python train.py --model="self-supervised audio encoder (BEST-RQ)" --dataset="drum patterns on synthesised drum kits" --train_examples=26041 --n_mels=64 --hop_length=160 --input="log_mel" --win_length=400 --codebook_size=1024 --mask_prob=0.05 --arch="convnext" --norm="layernorm" --activation="gelu" --mlp_ratio=4 --inner_norm=false --subsampling=4 --layers=16 --width=128 --kernel_size=3 --init="kaiming_normal" --residual_init="scaled_by_depth" --optimizer="soap" --beta2=0.999 --lr=0.0024 --beta1=0.9 --shampoo_beta=0.95 --eps=1e-08 --precondition_frequency=25 --max_precond_dim=1536 --one_sided=false --adamw_lr_other_params=0.0019 --steps=11600 --batch_size=256 --epochs=114.0 --lr_schedule="step" --warmup_steps=580 --weight_decay=0.2 --adamw_weight_decay_other_params=0
Rows from block 8, named by matrix and row number. Rows with one number belong to one neuron. Each number is 500 + 40 x the weight over its row's rms, rounded and kept within 0 to 999. All counts start at 0. Numbers have three digits each. After the name is the row's rms in percent of the matrix's.
# fc1: MLP up (model.blocks.8.mlp.fc1.weight, 512x128), inputs 0-127
# fc2: MLP down (model.blocks.8.mlp.fc2.weight, 128x512, transposed), outputs 0-127
fc1.359 092:452518499526498466494466444512498468527553570456479479532412443502529531476397535479521506528573530510485488473511509550441466519517509529563480509510498466514443366549530531499449559555495458499533505542511558560532517551515493422505541485581537489463473493542434483535477460518470473521487473496620548460490515481479460489517444600521516501443491485507532461559471534551533499461503
fc1.360 107:472526496521540502485486515449502529487519539478443482485490537569525469580433505523450499531533424478548506503482563499456562453482535476508455467479496509456506525429433511491413546479582448463444550521480418527462493500517449436488513500483520468547497467452557537501476526492438470543459529421477536458536473481488472565509520579505544503501517448446482565549566466530622489493459
fc1.361 089:528472524565518472549525524555509515459518484440468470448561440504496500511544527501524474494482439504488532483520449562437464537559503568516487566541519536467448448491577500517550528531508436498513469576522532545533488513498403510437479559516562479499420470442452506476533505530566537514567476522531511522487508484537483455558390546555575445461542558505512464472488534542536497450496
fc1.362 070:456477520442448450560440574487437486525509487453486523491457500467525529472454489486562419498518575535548527498458481573415513522462518537493527466535508557504530455512530485456493562530520470470478565477510515420550478492483441502541491510522445526487479468404554486530512513568445451517561467483484505511418526480466525450516477564512563447494463545501517469479451505571595433495489
fc1.363 101:569505492483486502513490443508527537437506483556531489544575466456524613379474540480509500494499507493484493540470474507629484427505467498543513505498485470535456447538486546488560486482440471544480513480459591478475445471477449500504559516455562514470461579543477447534433519458551469522481488526478432448507561483492452481500566490538556528527499516501473519480504460501485532582538
fc1.364 097:503536413503514525480473429556469508474518514544462538439462524498491485563443457486499395554516565488474487527451498485540497516524557521504518519493517574494605484503522450538447484452429538485479504514523505451424522541509457525486533463525380517450456548508508543527580599490526555547497504480561464439513481558456496508531450426512445509461471522472504517463521487470491513529536
fc1.365 110:510532455451444512486625558459489541529510522484480465566480586470489564506478520592496477493489491546465496465503473507487474507588522484513492494512464531454609537548459460507420455425471508491522485534491505516493471520505524426439468498456427507491434460474463519555522499525437550544530481515528483470533522517562530522536567516472379460533423500509470507510449468518483513493488
fc1.366 113:493503447542593536441481476527542536534508455502490504428519470552481491445473547490540596512574547484402461557515492496522594574544498543528534496523554563534470537511526481441496471521553452505499506437470476552475506516568573522460528471551504541480513444513491473504470525597423433487549532553511500469481509502457516498469523499496533550473450474576471486548501489527517459550523
fc1.367 097:545616516539550470530481506479508497466491555473541510517459514534553417500437524518473456515491467481491516533474447522483487518421472469529543491474493409512498499433507465580464374463543469505519494526491507477521510517518408490499496449502611447511494518441448492484500450535465534467479451462511480443506505470478496497580448521509418468477502508490428465563503535600517524516502
fc1.368 103:494446471470447420532508482517504516544474456503518472430538466493487595524438487478448472468507571514587492534473478500425485478614510547577573501495496470515540507494497455467493496447555511493492519477523475506488485455479426469518486478560381503525488544519525481472529563563501478529507494532506431471515522466479521460532445445425541527577441509457523464492568499441538519531537
fc1.369 100:496483512464509444552523514512486497513466501497481429505563499556511477500417456483555461413483449503525498504560463433479476540487513400520476474504471538457496442565405460505515520503553476440519493553528537468489513566553445501449516509502441535491542463478580478519498447466497518509537553448556530546454540440477517559429467614541477515498503507467524576561481493526439497466505
fc1.370 097:541560503478461471447481527467611470521455477536459490566496490454594473522512520580473449523532642497544555509502539460513479461457504467489545489471535506463533379478491545511488490459505487494508540394526529466464486500463464504584499504502527522448501522449499539485508482486546529524525470476541542497511495494469495520517536505475443456571538497450487515519501415542505467579560
fc1.371 109:481545465443491501465489560528465437493534443539447530537538531444513461503464484577444506490410483504506519541441467521472540480510410545487494501453506578466461475507544448525467471541485491491555506531490499473442445475458530548485587484460469408522466447534433505566477473580503459457531521509497456552488531448401509482500558449485523491517480551513429540507516443495476518487570
fc1.372 102:500603422474489555531500564503501496514409515466432487437427518407594465480490517534507514503539552561498465516476460471537531589499475484549489510431488509480469489519549455554447483450511471470497519434489468504499569574443532535449503474531562453461551544471445500521462530423427480492518451507531430488489507467503492501510533497499495532488499476460535543532500573478477501437523
fc1.373 088:466509528470585576467488481540530488430490524487510515473485449515543500543547483442439518513511503464454478545418497430515504519514499507446513475523469551461521524498495487538535545437432469511464553529494403447563415513602442477517521465519549424522572519550472483472513470501542428547490511517509523543536491515477465503617471462480475476505479471460512455495487574545554446528520
fc1.374 113:486477475506446460523600555543455458492544435514501476511489442519488460484498467536436551460556573510496529512553477481465515463533504493576420534474579537497522591486563491480468480441511494565549482467448542517471493480506526469505509485523502526497474490466464438501456524432554433515514506555493522492561536564573522496428456529509492474476471498506532543501435479448552452571602
fc1.375 102:527495462442456474514458516515503538475530549518502484453470463444484530465416506497535468446482498525421557557539535489533450514499509515528508469513455534443539424526489563522489488542573484513508483487478519532514528426506469490521489425583496472514504508556424492589545400589515496517529504519525526495515499522510451453611523512440493554548516461523439564493448586513543475461469
fc1.376 105:489545494496500529508487485523491533531420379477594527429547513573503494496491417479496459477566503491481468528456569416501583512472440512492468513570537486487471480500493490456547476494524475498504528580419492440512450481513539504401490510539481496520536490513502513469433499601496503505516555522512535514483518569481471550490556494541498521527558465470507507508444541468561452521414
fc1.377 083:497561417516565586480491532485495541472457568508490489442430514543516453481534500524473407542408445517542440508535510475586485493542513527503502494471422538497557527533486530530606532542474533500499518523519564487528461488450531431555500463481517514460507491482538480549462463467486401596531474446487553478505488472516483511478512444505467500507499529463475491559471487437506418472491
fc1.378 094:492547445529561484554502514540516499566359487412553504553558478513530513556505592549485468496503486468523496486467560486533529479477484512509619514502447526467521535445495484538533470503489485515506550571447501518600491564507579469565394571518526438493553557497480504538498499528553517486485494552519544506502509492505542530476533529504465562512473494457455500489508491523460509529493
fc1.379 098:478535583484521476455480492504458508461550507537529468459491475515494486464483486563503491452534521534585464487539541480429519534445510445479503418567429429555531506528431449636496494555435501538519542505508500480481482436415523574489450427493529457484491495496550536482552471514574480556424501472548492481480502408487485535517544451484531527500491491512499511521513517449463504451519
fc1.380 102:491462522465492515428492572449417591464427479505508479572530478517482570501530459430517498512522431470522494529454482442596501507532460550548544484455522540572552509480548519528511590497522447473554537503503509573462537509564573529528505523516528485541503521584505474483552488532490524558430464560561584497459521524451493549524500499482462558513488480466510476494496478470535501497450
fc1.381 118:429475499612519494452506538543443476560518442498532510495498483482459529492513516495459559558446541548506414499498500508477503430550510458571517507482457560452496481529525479514454428465446522407496536492526477517487510492566350490508487557464564479565565541550565489472462544449522448502497492578506484500540524525497489534486470495532511540545542522481504488491470468496558547488545
fc1.382 116:541499554519449469448503413469599475497530532465573434491519530493465472480508460479460450525538561513499504531503479470426481408569415567566525533519476486515525537475472435463441528508505508505531518441503472472510549506470513501499549509550489589514441501521501487492523496504521523570514517473535475458488514493453426490535421485503515443546431507406437464526566509464559476548508
fc1.383 092:455465512489448546435569409479495462481584532562556546558492435566519508487525512449518527512525500473530504524432547466442461470470426516560525507508458438485387508577450528471463507496487515527495508460527479536459534435506489463496546513492582449493499513519507487562491553550534510527465554500478579495585496468473495418469577469515566522488452498508510501561533508516489512494514
fc1.384 104:470491558549557480558565452462519497480492577526540410415523453581529497492550458455491491501491474482452491486504513436452503512441451461467513506522468455556485529530523546539487465525503495527586508508553549536441475503516570489581504490482524471526445500573524503500479568472555528539473509484526544524503532502419517509497529609476516440479504505520568467545596560543510503461475
fc1.385 121:537508537499485522523452580481490457515469515511578435396452448516497495489559498546451525508558432487507482489461561569580532534467575466529551487563479417568515498524502482461457487574452484533503500510538507504470524554520532570508493494461537477519515598431451517499523444474463468453478487444469483543520542480492481448481538487505495501523491539506546546416551556456514486441448
fc1.386 093:544506520549461530492457519546508491504529527556546465458509501512528441502465526479446473551500627537549616439532536504524476541480579475443524475580463504527543532527544509453509461578486473547490509505517467511519525492446520543509545556502475500511530456512406522520573490512555501498490415535541446498480534446488521451515521473485486453530451509537509542528464556626511472473484
fc1.387 083:477520462537524540518458542501465528422489510492522528523439453452562482461519489550463575483458501549541458533457523517490501436513474515480513556481491501516464553432478479539534455578476517451465555456451573513511478446482555501473469448484518481549594474437383468523473497548511397566490505447506505468493423529476503472492441483552511462454532567509480526510477436420498490508514
fc1.388 098:478429581525557516538473495567558529546478499508530485499449449505500486501572577489478476579485548473517577516553503444416522553483474524506440522489515560429441516508541519513602483491478474516480425497535510478561437514522451466531459542540447536478452448524543510463491555519516498524561450499547560584520462471482496458502478525521437471478508473486459521487466510535513569545562
fc1.389 101:525519506526568518590481459538529550548460544520557467531491555530517478535441573496508479482473503534521447455481546515603524473529489507511468495523534539519456644525509481484432501470502484485445509437490474478512476491531533557552518466550514486477497495549507510492463523586361476505433529468489507510524547469517508562486517507425554516481549504491463560542413463506489477506465
fc1.390 098:553449483487501458555487519588572503506465564594496505479570501415492531440499538556529500503538490532560490490464437552508559486498452467521517489492524562494505517535436494524542545455590461509596455494435492503527542517485564509529523537493516475411460562514593514507502474514537491505517500541454493429561454496538524533511468481491457519509503491576562498477504443494561479476440
fc1.391 087:486484504480540531537443524438482542473551526477430498426509503552417512563560472461557492447490499516526538503555553466496589472506427507524465548509537465525517512516513464478459586529522483487528494461443504517496493486504567543526495500525483482476550490524433454451490459527602556540538475449547502548468484473542452469520517492399532473404540527521511516490511598486495420486543
fc1.392 096:444453528471494526430459538373505518539488517531461559540478483449504470469535496464498523469543481515544524444514459508551503492461522565496529414518534476589526513543522529456564455491503481502528557441459420461490486485558452491518485480519558491567491483484551524527495531497580534438500475512522540527493558511452513498539439562515441451511498587492497476475457519440576409481521
fc1.393 088:544487507491467462507509514489475507524543540489517550571529479487454562443454486523568549492405495532554494460542509491523599534490466481547480415516507514557524508461477453562540529517493550496515529525474517547604497444455521512498495486487530468566527543423567473482537510460542462498494480481504513512527481487526533523434541405438479599463534543527480467553505559507528588554546
fc1.394 089:487502432471490490553518506466529544392487475547566500510459450433563526519422465469521577498525497538541472544426441532463469490451511478511544515523495519482573571550485503510459476549497531503457562528579528574489468469569426456519525561464498484507467513535565480455498419505559493493587510461437460569521459520552540504511431471504506493498525466488508504505489542564525490504487
fc1.395 105:524526444478461521552524491497407480511540529466468498535533482497457482475530523534499458492561532549439548496425495506509505453467490433612572434509514618469539508537506485461450485466485449512524516577554497514528519490520464484415521487509491551543439555577546521521502533481497552454533524479511509547460506485565465556556431496463489514467510521413477460582477536509468499535471
fc1.396 143:504487459532508490472483507474493550501476456451499477533491503465427512482468540537483508499481449484481535455506492493410528576521419544495493454464484446497559504403604496465456536482496528574515402510505493511440486488567601525540438569543479442462457481521515506477498495530502479534516433494512508498430524487516427508507514445457515457465468483521478537480466533500454521645484
fc1.397 113:547486533446459542481521482457527473474519542460541498448516451499459392513448493488501505486549523549528492506548524507449491569438430439462499517490496519487482401512547498490504539535495516494518479477537532515471468473573545495500481556576495519545440505475447483449461583493440502574491482503426454517432511504491521568470494520550397460608545547525480469490496429519527481440519
fc1.398 094:507482505510501473510523519520443574513512520472487486543499589528432458364504511522483444513481541517454444529502510474509538524448493445504485447488480530450555520463551477435585487374485546479492503530477474508517449568485599500517417476488491501468515512544510500547501556511594459533503448448475475571502492442544471505503506496437465458452487532498435459473486479456531509461536
fc1.399 141:426530546437559557440504452477398490386496497466527499480544528508521522487505565486505543502527522465619508496494491457503531549479509489515518505441527553505472531497538474483543538444544478458534506473556513508543515552467454518484477490441541446444526525418533587468496415476499509521499506490489488526478495483538548498514548456482466492496515433436421491497545542435414502435504
fc1.400 101:543516548513484493560508521505507513522571474499500566564458511529490508480463442546503397504472436549528492460530420481553538500567419456515501425490516504511441560460445534476495481522472535518547495583431478461475498439439485559508401496536439500553498520513549509427506527514496519504485499508489518509466561534451526496470519500482466628529519561490548483467447492495539482557461
fc1.401 085:513496527451498469532594482516461598551561526408493534516508508474475560416478496512493477474486525483524504512611527510589521501500447498564553469473513501444544502491478492475448533500482506481526497535564448488538532598513516489496478530454503491518474508492560534482482584451552491512463476482431484572420574448516507517439522459579504542526479493560500519547488508485540578513532
fc1.402 102:437486423489542386535544440498437440447513534532473506530497504494578477459497510543498468551507464422486547534440426516502456541493553496517516518477540550507523531504424454558513461477467473495445508536478485450493527517536508483505482517476494518537422531516552499543512543487429522445483481487502504443474504470445500474573549503529444535389457548472516411449516542528446507518445
fc1.403 092:560509494521490508517506480507444524470507541485476461451493482440520460560467477560478467458539610480491549470507505478519472456561476532543520505550447515579585530498542464450433506439460520505587569486515458541490494551484516521502441510545569496438519561553542495521513493464491575495609527516417456526523555529509491521421551476565464560526489536536512471515543479479530510531475
fc1.404 094:573563509557455437500520484478538456499498536488480524523477426491495423480487492538510528420460516494512526567506522433528537462381537504532521548448499519528454516449438538528458549557553508510529493579543518508529498491460486493521485491478511468407457447544544450470512467486579580503439563490514544517556594481520467538400475478539522517499541491453516494514461511510516477533481
fc1.405 096:520500459491503419523409553546514534527575481549476516532484576512524486572479600513471434521496417582512503494533475436484435547471524489470488503489488548482479497502522508510556466497502523549484486420470415434499521484545499496568509507534516601514440539468522478513449478503515487527491480531489471499442566555442554493433508491527495492482409559456525571506453502516545494534465
fc1.406 096:515502464487525461527461521637527444509504514479464466473412468478502530547425485489534428545571491506495485433507544481473569505477467537520495493547504478544525416554477476496474481523468581512454514534499490497517490576489519510506453552463523479516520520503525531522388449548606497547491481511502499522550498460521532513506485517522428453504473427529537513597507530518470432495583
fc1.407 086:531484502432463513514457489423474505537472418480553500557463430528485459539524525523507559501488547492435508441498486491485522461474462551476490554517524527512508554414540490512479444523460489470472496416428531505554476438448514467499537396528477503501427454477521484445491424534418574496541550489384494461522528536582465541521522510492516518497563467518495506466466513519436515495516
fc1.408 119:438499457546462525516518517493553544450492533468487351492522483531486488553512429481455519580473554509561522460527485535475528595460513533434452500529456558457540505453572477484499512498483522464510503507462498477502493468526523535515499535473547610450487548432461477543497510461514486554512572491463496552509498489429470472447483467502442502488483460488518499505554556521380488478548
fc1.409 097:459502546493558490542517567511568492577483592410442543508605485496472579493504541485495484504470526494503501396437496534470558474526485472478547482467519526433465448544513518482481486468552480505489500511452490551504557485522448508523491491555511525521513478497561490545613520507491446445505524431520567573470532494458521531500491562484508490534530502503603456524495538484582515479513
fc2.359 082:523524565535481559517531436488493480578503479564470547430395518465498465494659564514496578515523564563511507552518519508437476514520441501515496542467480407510441576538486516524467456534477542505513517502435496554515554512478510542450457542481529450563497524515545531473522462491437539523528496479557575528505497491482545502480487463507512477448457468520443484513513495473490502458532
fc2.360 104:471468506485515448543459487507418491492498490527503486530584520513496471401571519519496486504503474520489520500546484465470501564423566531505467542474486431508493460473587393470491466517530470439457460440544535507509485503549504553514487514507522497513532550421476460438517496498509455524487451432487561561456515542574492499508523479539468497507573474584522464489485513485428529534369
fc2.361 084:513566459519484447520456461510474479456518542504504603486541520482538468498462579518535545548472484529485515571511517482448485400443533435524487492501444534559527510451504541426589434419516551556510530477516486467505442507470534529475413453510556479477510443488545481481514597466538465479530515466543558503465467451476501486448507469540478522512560551559432494501519505484466504507439
fc2.362 073:542506530469481644543517524485480480514506568582460514489540593510510464533509541567612568533514539541527524545484462562492454432489495539572461519496459541526556535517560474525514476486590485479456453527506499457465473487463446508517489492570435509448468436476526523462469494518511523469530525471484512473442554540504475486421502454494568474469489526466432493496548490497477532489496
fc2.363 115:469491571532474521583477515511490546492542505425427465550528522476490446521471509609507478581530438366501495477488494506506486502443530541482537545551506500482461537505567470495539467508525501561542501463544512447541471439490486498443433477528471517470603469488436551470519488494508460537469439430489506441479487512482537528453452552557491456538493494532480487508586518552474464493511
fc2.364 091:450536470530533498471530471530481553446427492492564474481426529519481559449553479487545477529445483520480473488530515425492574484477577520469462493483466533484550525544490537522428433501561528508434460503460495396508543540542441486538514428475389518570503451430491542456503450522541528494541461473570455509493517484533508531545569515563494541493520508525492459581520518527491475479498
fc2.365 104:484477471531459533521404534488475529466516422485501483554450540532478441508535465540484521469492470385473489531456542438497497535460518518547480520544484462559613464516489531525472491486579515482510498428506468450551462560453508480522486543546473501438526423546471511490517529424447581540512486603562435538538517502482494522462510472484459542460544497478505580514456479510545508503512
fc2.366 116:534458517448543458482536513536569532537551579506461549514529473511494535466516528541483495489487511488445502493514488435509465435514558581576541451533492546460476393485525514543539509506545525518447532568580549557474518512525550531524493561513535576472535551497506576502478497472446491585537524494588522526487496403490525462469503552520517534494516499423540528443527556480517475537528
fc2.367 088:462462456494483520534534447489432561496484519539463498560455593513538571437564528495535501465482480476499554494530555470508532521584560507478510504482455485510462583466443445538468604457513485460494503448474486490498507504496496439564588584541539497458489536484532502521460511533532511467485485427539547518514506530502438512405539449537518523447505501486409510502511481469478454423529
fc2.368 102:500514472499518579506447536573497529498518516477481537524499505444458459513528484531558492419589474579508496480528528434491501523455554501467494445524490566462522497576542543509524514516459486504506522593449517458598449478521484502453452472450374530476452545532502481559475496504523478500511506548441440449448497515509536451494520492455436535503501525469421416487496572502504532498559
fc2.369 088:434487442502547505502469549487625509472508472502500575489516455598527510463544488494582550597524537491548488477448550580536525445492478503490528543496480481530451466520496515508548406522537427468509520463511463504486532610506492528423533470495492494489479521487483538481487448516504538485549512486529559441463543565557469454517490453514520571520483533481427506477515473471514517534574
fc2.370 099:421493505502409486406567557492458492507568523436546498593477525477501504452456530484501535504495560450487482451499452550468483548490508495464567443497469530508494552481463465525488544500531510520482481604491509428531456497476505450532502516495548546510512442479438516494532475546539531514498542455585524509525503466481484447448525576423523511529503443562533504522458434513564552466573
fc2.371 122:522515474504480455524548578492525439472539524477482462487543479420494584473447532575516531523534524492549483473479561446480546446528495484480554421524480535539477447457545557564430470560483530456475494508505514535474505498515498484507591546526470446508509468427501478468496520470521472456434498520506523425543477508532484465476589581541453521483518500502545391442513472470559470515572
fc2.372 103:415508460536559454482473603501500517514499486512497539558442497455554579486500503480457507441521542512484539506497532440491546503517476535528494471529492517472534554495451568531466514447471472431504423451468498517491542558468448466440474519503565453508420522479542517519542505553485458510580485454576512447519547519419495526503437505507468473474484454552508434490536568541515545419566
fc2.373 089:467489559476526494482487525496486493526577492525532551470437512472488527433418459519388490467520531580478520430525507529476496464502496550549469523471485482537583489486510510511495465510530482412486454457491592429507435485564499476514483523495506466464457509506551533504486545431503515524475517439484533466512476422472467490378507506434509525440472507547530469531458537433461583497558
fc2.374 115:467496493489545505458453468469455533537520497543500501591480501524504507535600521520470492541481455491465486544534592490501435498503523450467512467511372510500513453466537462494450488496472505500530477529600486518527523517419563470568471525588510529457482524452503449514581489496466518523469494523501573597522577548542519477537468446489471570469490508512429503537506502429484526475445
fc2.375 099:457457465495552508469552466478491546484488520431528482501473563489555533470558508550570523506479518508452500469468522440490481485495473417506462470527516481584496567509453505482509453531507502461467531528574473513555503413520553469512525570525525476473444555599531495459392531402471508526521524525519564480464518467471539549485468486434545500552472473469504476422531571492433517458480
fc2.376 115:484473473536478438554460445529502556490584505522435487529513489503458513455495475471527518527534567473511446460479479515502528478460564451406521450572404450501479523466505513499575448398498477512505436443513487472542452462483454505439520482440486505582483525542542454475562467466556556550531460501488560531496534508481529500515553513571473500580457442526546548539475513524495530479526
fc2.377 093:535575433388482453491510611584491517484500440449557500475421489529536501482508532495465495476406500475508456504526474533473492525513525498487455531499538473486484477476524484509516456510410466497490462517473524463464480452488509564545499480496459521553499465474519449452545535504533499562584500401478449474509504531512536477502395536493458502492451503516507535532530497605488566560448
fc2.378 090:482433431549464576544502473513472486494566524584439487455515507490486510442428512529516480496488462492536471506540469507463497510490561508469526503507485490580464520431513479504466568477431487513414529488535555522538457552486476516482517537547521563540523480538459500452549525491549431466522520495535441516518405534519414439497421480506491515486500496518512528553383446481579504561509
fc2.379 100:490498524467498505447486403463510523461465499441489510571514457488558556511521473485533463510513535526562518502472395509445472377550559448488489508458438490437542455494534442491521510527537516393541521489454473460519487399533511451493504488506516510539480455476527518529474518410564468483423499549527474498487504564501487549469486536479466488437497508522488564506464523515546554479581
fc2.380 097:424471484550513516498461562498542506542559482499454552542489417443522467543468488544456515610523486496477450447507529519571552463535493536501495501444403497491573533499422493566481484502454520520525505474499481578513545376449477479471571520450503483477497539473510519495456494463531472540479521517529553592466507550560532524501541428505511450473503500535500494511524461479578515523473
fc2.381 118:559522604545446517506470503566457548505441500574494518462527484423531496497491423492461469446527504544508438476479471474550536516455494452558463535513507564520533551450512485542505505505531542567476501467495518445387520475509472445536479539493565435501488505522486523590523496550510482448525530531506519569586487500486491512501465572496545497454490470497538524565516537510463470590424
fc2.382 109:595496547447510462465455484526413530487443503511446518517544508493493533533528509481533488493537496486446500467529539465502492541500450492490508419444522421432523484543476531411497413511514472506487479613529524514502543480500545401470469429480480508498573541527478488556514548495537498539524545495543533486503473566522545418506559475522464551520478547512473465466404512536437543541487
fc2.383 091:439499536461498500457455491525518496485492479458530454502512514617501468549482484539459453506538454588536464514609483535515515426523457491552495512496550491547369502501490518496466463469476449489481464566434519567494539467518510489468471493476600498486464475477540508396476455453550488563460455445471514494514471492507479516465561585519455486475508512477479480518507503452461481539579
fc2.384 097:456487516538465486501498535472480471534428517540518590484598491502489507566489518555496541481479464452454540499549477540487534488549482457485456448544526534438414557546538382518482524532402494468529553486407496519533499480528467477431488546446451568516518495505477496518508456503545477506479410425501547510480475520561499490511461448482486459465565518497461508526545496517470577456522
fc2.385 117:548505546554543517484511553449507453522514553518487448520445515544370522493487461502528451439536518517565532507494465460498503519506452452496499506476543501447497481457480538514484477518518523486529531516502535568517527539440494467448576557474494539526523479486577496491399511576534534492515439455498434620471506485528528515530490493496527519530595518449539516459484523510522563441607
fc2.386 093:462438564465492499525528513489462449469461477491484503483516551535460543497512571553426548563525632469436510546438466513520513561464538547458465486487500480464490416494500476530534516574567448526492532491514536469494561511510449499450458471522501465426538498513504495507435488456512500488532465507545605569524574518503545498506477503537432454527494484481458550526566514420467511504445
fc2.387 099:470560507441488469464555495489531515460459383470478465518462551454527536513546467502497462477486501452457541431558471473502465486547560516444449525469538495451516451463577522429515522556443494501524484500469431483472490476478462507528414543467487492561416434532541539521482495501484458533524570477551561516535460500464501411520506546537533450459503448517520553439452530514488445510433
fc2.388 100:471472566472494502564446462493502572492447515497479575472485525521479461488417552524501527517535590522421493442467509564467433462434508515483496471521504492570467511559541447480621510530443495568438518520546527488510436551469526513487474494543438487520527507488485484511523524434504479521542483518524492606508416533501504552463462482500489547466523447566440454482483457541489465518538
fc2.389 094:462500505417506508522554463496473522511537502520525614518512499532514554459549460514459601537428518506488473540542470497474512546547481515480458514584517483435465405502459544489455545466457569510479516526483461476489464436488483480506500490534476451540487507512511483502521454460338467524429461443512488482472503434522512466529554526417474559502445515488544473511486512476549547507474
fc2.390 121:488486439509484597438488500554493511473546447435507397514465466436590527549456516506524480501502484475510499541494515519490516552491497514487518523493549437529523479517552536472491415504487471454563522503553500488443554444543536518490500460528526562529542492516531536553498486503485548525534558464418511513541448534496528520477547461520539464431480501464491442509547453458413510538360
fc2.391 090:480495486507570495542601571591499539476460475504515485440494477510614505471447490450479559533480510526548495470444485508488553425498535543517489486513471446500507517587517536490461422496459490521458507492528508580500463500503448486460469480434449450518460519536520536511458495518573574511548548524463514532447459449484540524484523516393509474478576501441551467526499532468467527434513
fc2.392 097:579467510524459474493492491498430462554546541463471481527478505491469571509484517633425467507524455492513447575464542509539469489533502512505499583494476519515552489538473489471547524472483492605581524526522524483550488486472561485544557583500548455582477465476490470454464493461580492484520517533530524500543589511529428481434483519487492562460501571441501526520523537546511504492506
fc2.393 089:452488434519503519525508524488578484495452504546495432515488521462523462588534468551573468510493547522603490563470496486522497482519514485504506584503493514456498496464450560537486491544524515500513528477542493529351494496438556529519551517530529485477471514473434520547504532486586417502522491422474487517561456574472500471516447539468492421528450558529530493557518560555512495488500
fc2.394 093:503454499542554520496505488410509452502533606497489537488550492459423469501545504507508451491455464453500508434545589475511439478539526513490473474506446559508612463541521522525468542476500510505512491455394481589533455448520525531509518465444468460503497529518462570547497533505530507495562412514446577458492485474432519430482433519515519540435471493476516497472490524433488498502511
fc2.395 122:513548445571497496535480534474567471514531468528540583532501521510528473504453506483523512546572586449474534488569470568515622493529516477571500540480417586614549520460478477531489507500422489479556418446443486508518489510553501501513493443507545523500535462513441531488508481516472529520511498543524478468489537462512541514514586478448463464505468503481503518526519513584455483518554
fc2.396 141:557525529518522479525498566541438588459554479545468495448490479443559485496542463493481456498527484487453413487481531525502541523499475495516458541543532477564559565471468516521470491489489492546458539481557512486425493512476442488469461451433524508494516541526498489570524507548564490465525587561467465485534432523465427459497471571525542570470452501459596481521527555451547473571538
fc2.397 117:492495523519476540522462481473511359498483491464457492526519564514574593441558508495529519610513549402463499512480560556531471507520450480479540476473556507516481603522497476402512513507595528503508486512482538471526515494509505518496506533524535494513541539471489530443520509514523458458489457544511449509451502457494533507538594498519518537604543509445514526489483437496518560519529
fc2.398 096:503532505491513483491510549460505533466471513526455536472540551543526548667512391559522525447467532552438512505495469505486511464473528537496484525505533569515564522559466499469503564453489509549489495462485455508453434547494412525529492502482500485504476486501479527515561412497638487548496566433497459563505490469466498527511497498457509563474480492535530472523513563523524484457471
fc2.399 138:519501494524474412462494478547506516577576502552501495579540487549577496545480494500513440478556576561472515485513573463522478575539533496498491497519526483471447492511507494534594447457553527503523548532471503509448474547516502492486551503620566528483453511440470515533472497505498404497469474534499466465481491414480547514464456506550496487483525494451507573467588577508518527458493
fc2.400 100:487506495469501494557474470537509542563519562501520398542487487489520433552539418475537555478413475469496513515464581429516417470488537512548492562473522555548477459469482487443471516435490492494574488516552542441504461469462517488517460488529471485541367516448483483548520490428502550510514500530478520472502597579537513495486499485514533517465474520517538498524466533591489540465497
fc2.401 078:466545508447459545489458565490539566478487510546484462465475501494507438588514528511495513473472530548508449498452496501553485494481513500438492557580465506519558588496502541481400515521471521498531492479455500479491493577474454500432485545503419454542478474477461530556530491541561446448433463407402478516443542538535499494516494473573473534542450562462494520535485478580502475520528
fc2.402 094:512509525510542611564446440490529436466454526475541413452485489534471496503491460474537486457471462481470514473495534555550423486516539518492478500551481482529565405574447525495537516423477515549419504499486512470514527511488427513548455553483470462499505530454486492531457498477435541488507471480538452496504516533585458497403544477557495500426483496547550542504519458499572468466440
fc2.403 104:454517554494519473462501501464549529418472452549571515440498526459426512473497537429562511569476541494496444545495474491507499591470490494519436441471490480426536502468469500457460523510540553525461442516520558475470478530504488496474459491497417486561503527582551468526520495487448522478587514561410490551529564538539507523604453483528474448500515466498476474541455525552461457503482
fc2.404 104:482475474501425481538464585510515521549498545530549516483560491527512488552485510486539583532489555550492482433501533573495531491499558512538446466531492515456462482517476457546457515477516500524565498530532521518441526465476534440426497522442473449449485582524435458433504464511526409504466541463490567474483495442472458494594507522539567494529472561526480452491557492500489587468586
fc2.405 094:515470458482484568536639583471476566509489494510537498446526489492503525436513453544443494571529407481516540488490542473527478518550539570512539513517516517540487540541509534473568546442507469475467527602533507423533524478506495475492467515516496517545496569450548577466533543555483536494499529515522447464491537481559487489616532486507542482469495536497451527530535549516496496528434
fc2.406 093:503492486447481569482535460528582486406548429547503544436458491486479482459625481496562569492573537543493483561489492501474462497507513494507513482549492490480501561551506545509516483526464533523503549534521504497546460567485545504526518498498508505478518492477540490471656592463600502476485529502493460504481426511493424501505496558484513462522469487475445528473463533459556545476507
fc2.407 086:545521482493499584556487458506515517437509557558472451503477466511475518440435527536514479503510586495518550574494541518517487499448503531458528438512526547443482412461513515470551498503525473445514482594557498545488488433490479480465463500536480516540532498492526514470470513452412576451556505528401609469529462487434509440463576420486493500517499466499527493431519499451512502515509
fc2.408 110:510507464502547552472538553479537523461502506513578552474520420536517449484525462458606531579467564482459457538536552500478535428503558480438496530408522466552554456473541494491522497456536529474518495468448444467575538471441556527545524512453498517485489546507493532437481499475479542493528445477465508482505557512497497569587498527519518480531449541551516499453476563526552555468577
fc2.409 103:504483482506493492522460556478453409544495504478475506558574494482489410523566521520576504527477479480434517600552476444426491488473540492507512517501517484486452476490536477546509535474510442562508486522573590509600526521496486526490441478473579469497456469474473522480477516486490479470484502521535516556489529457542494522431451404510426511490477493447519545635498491547491491547505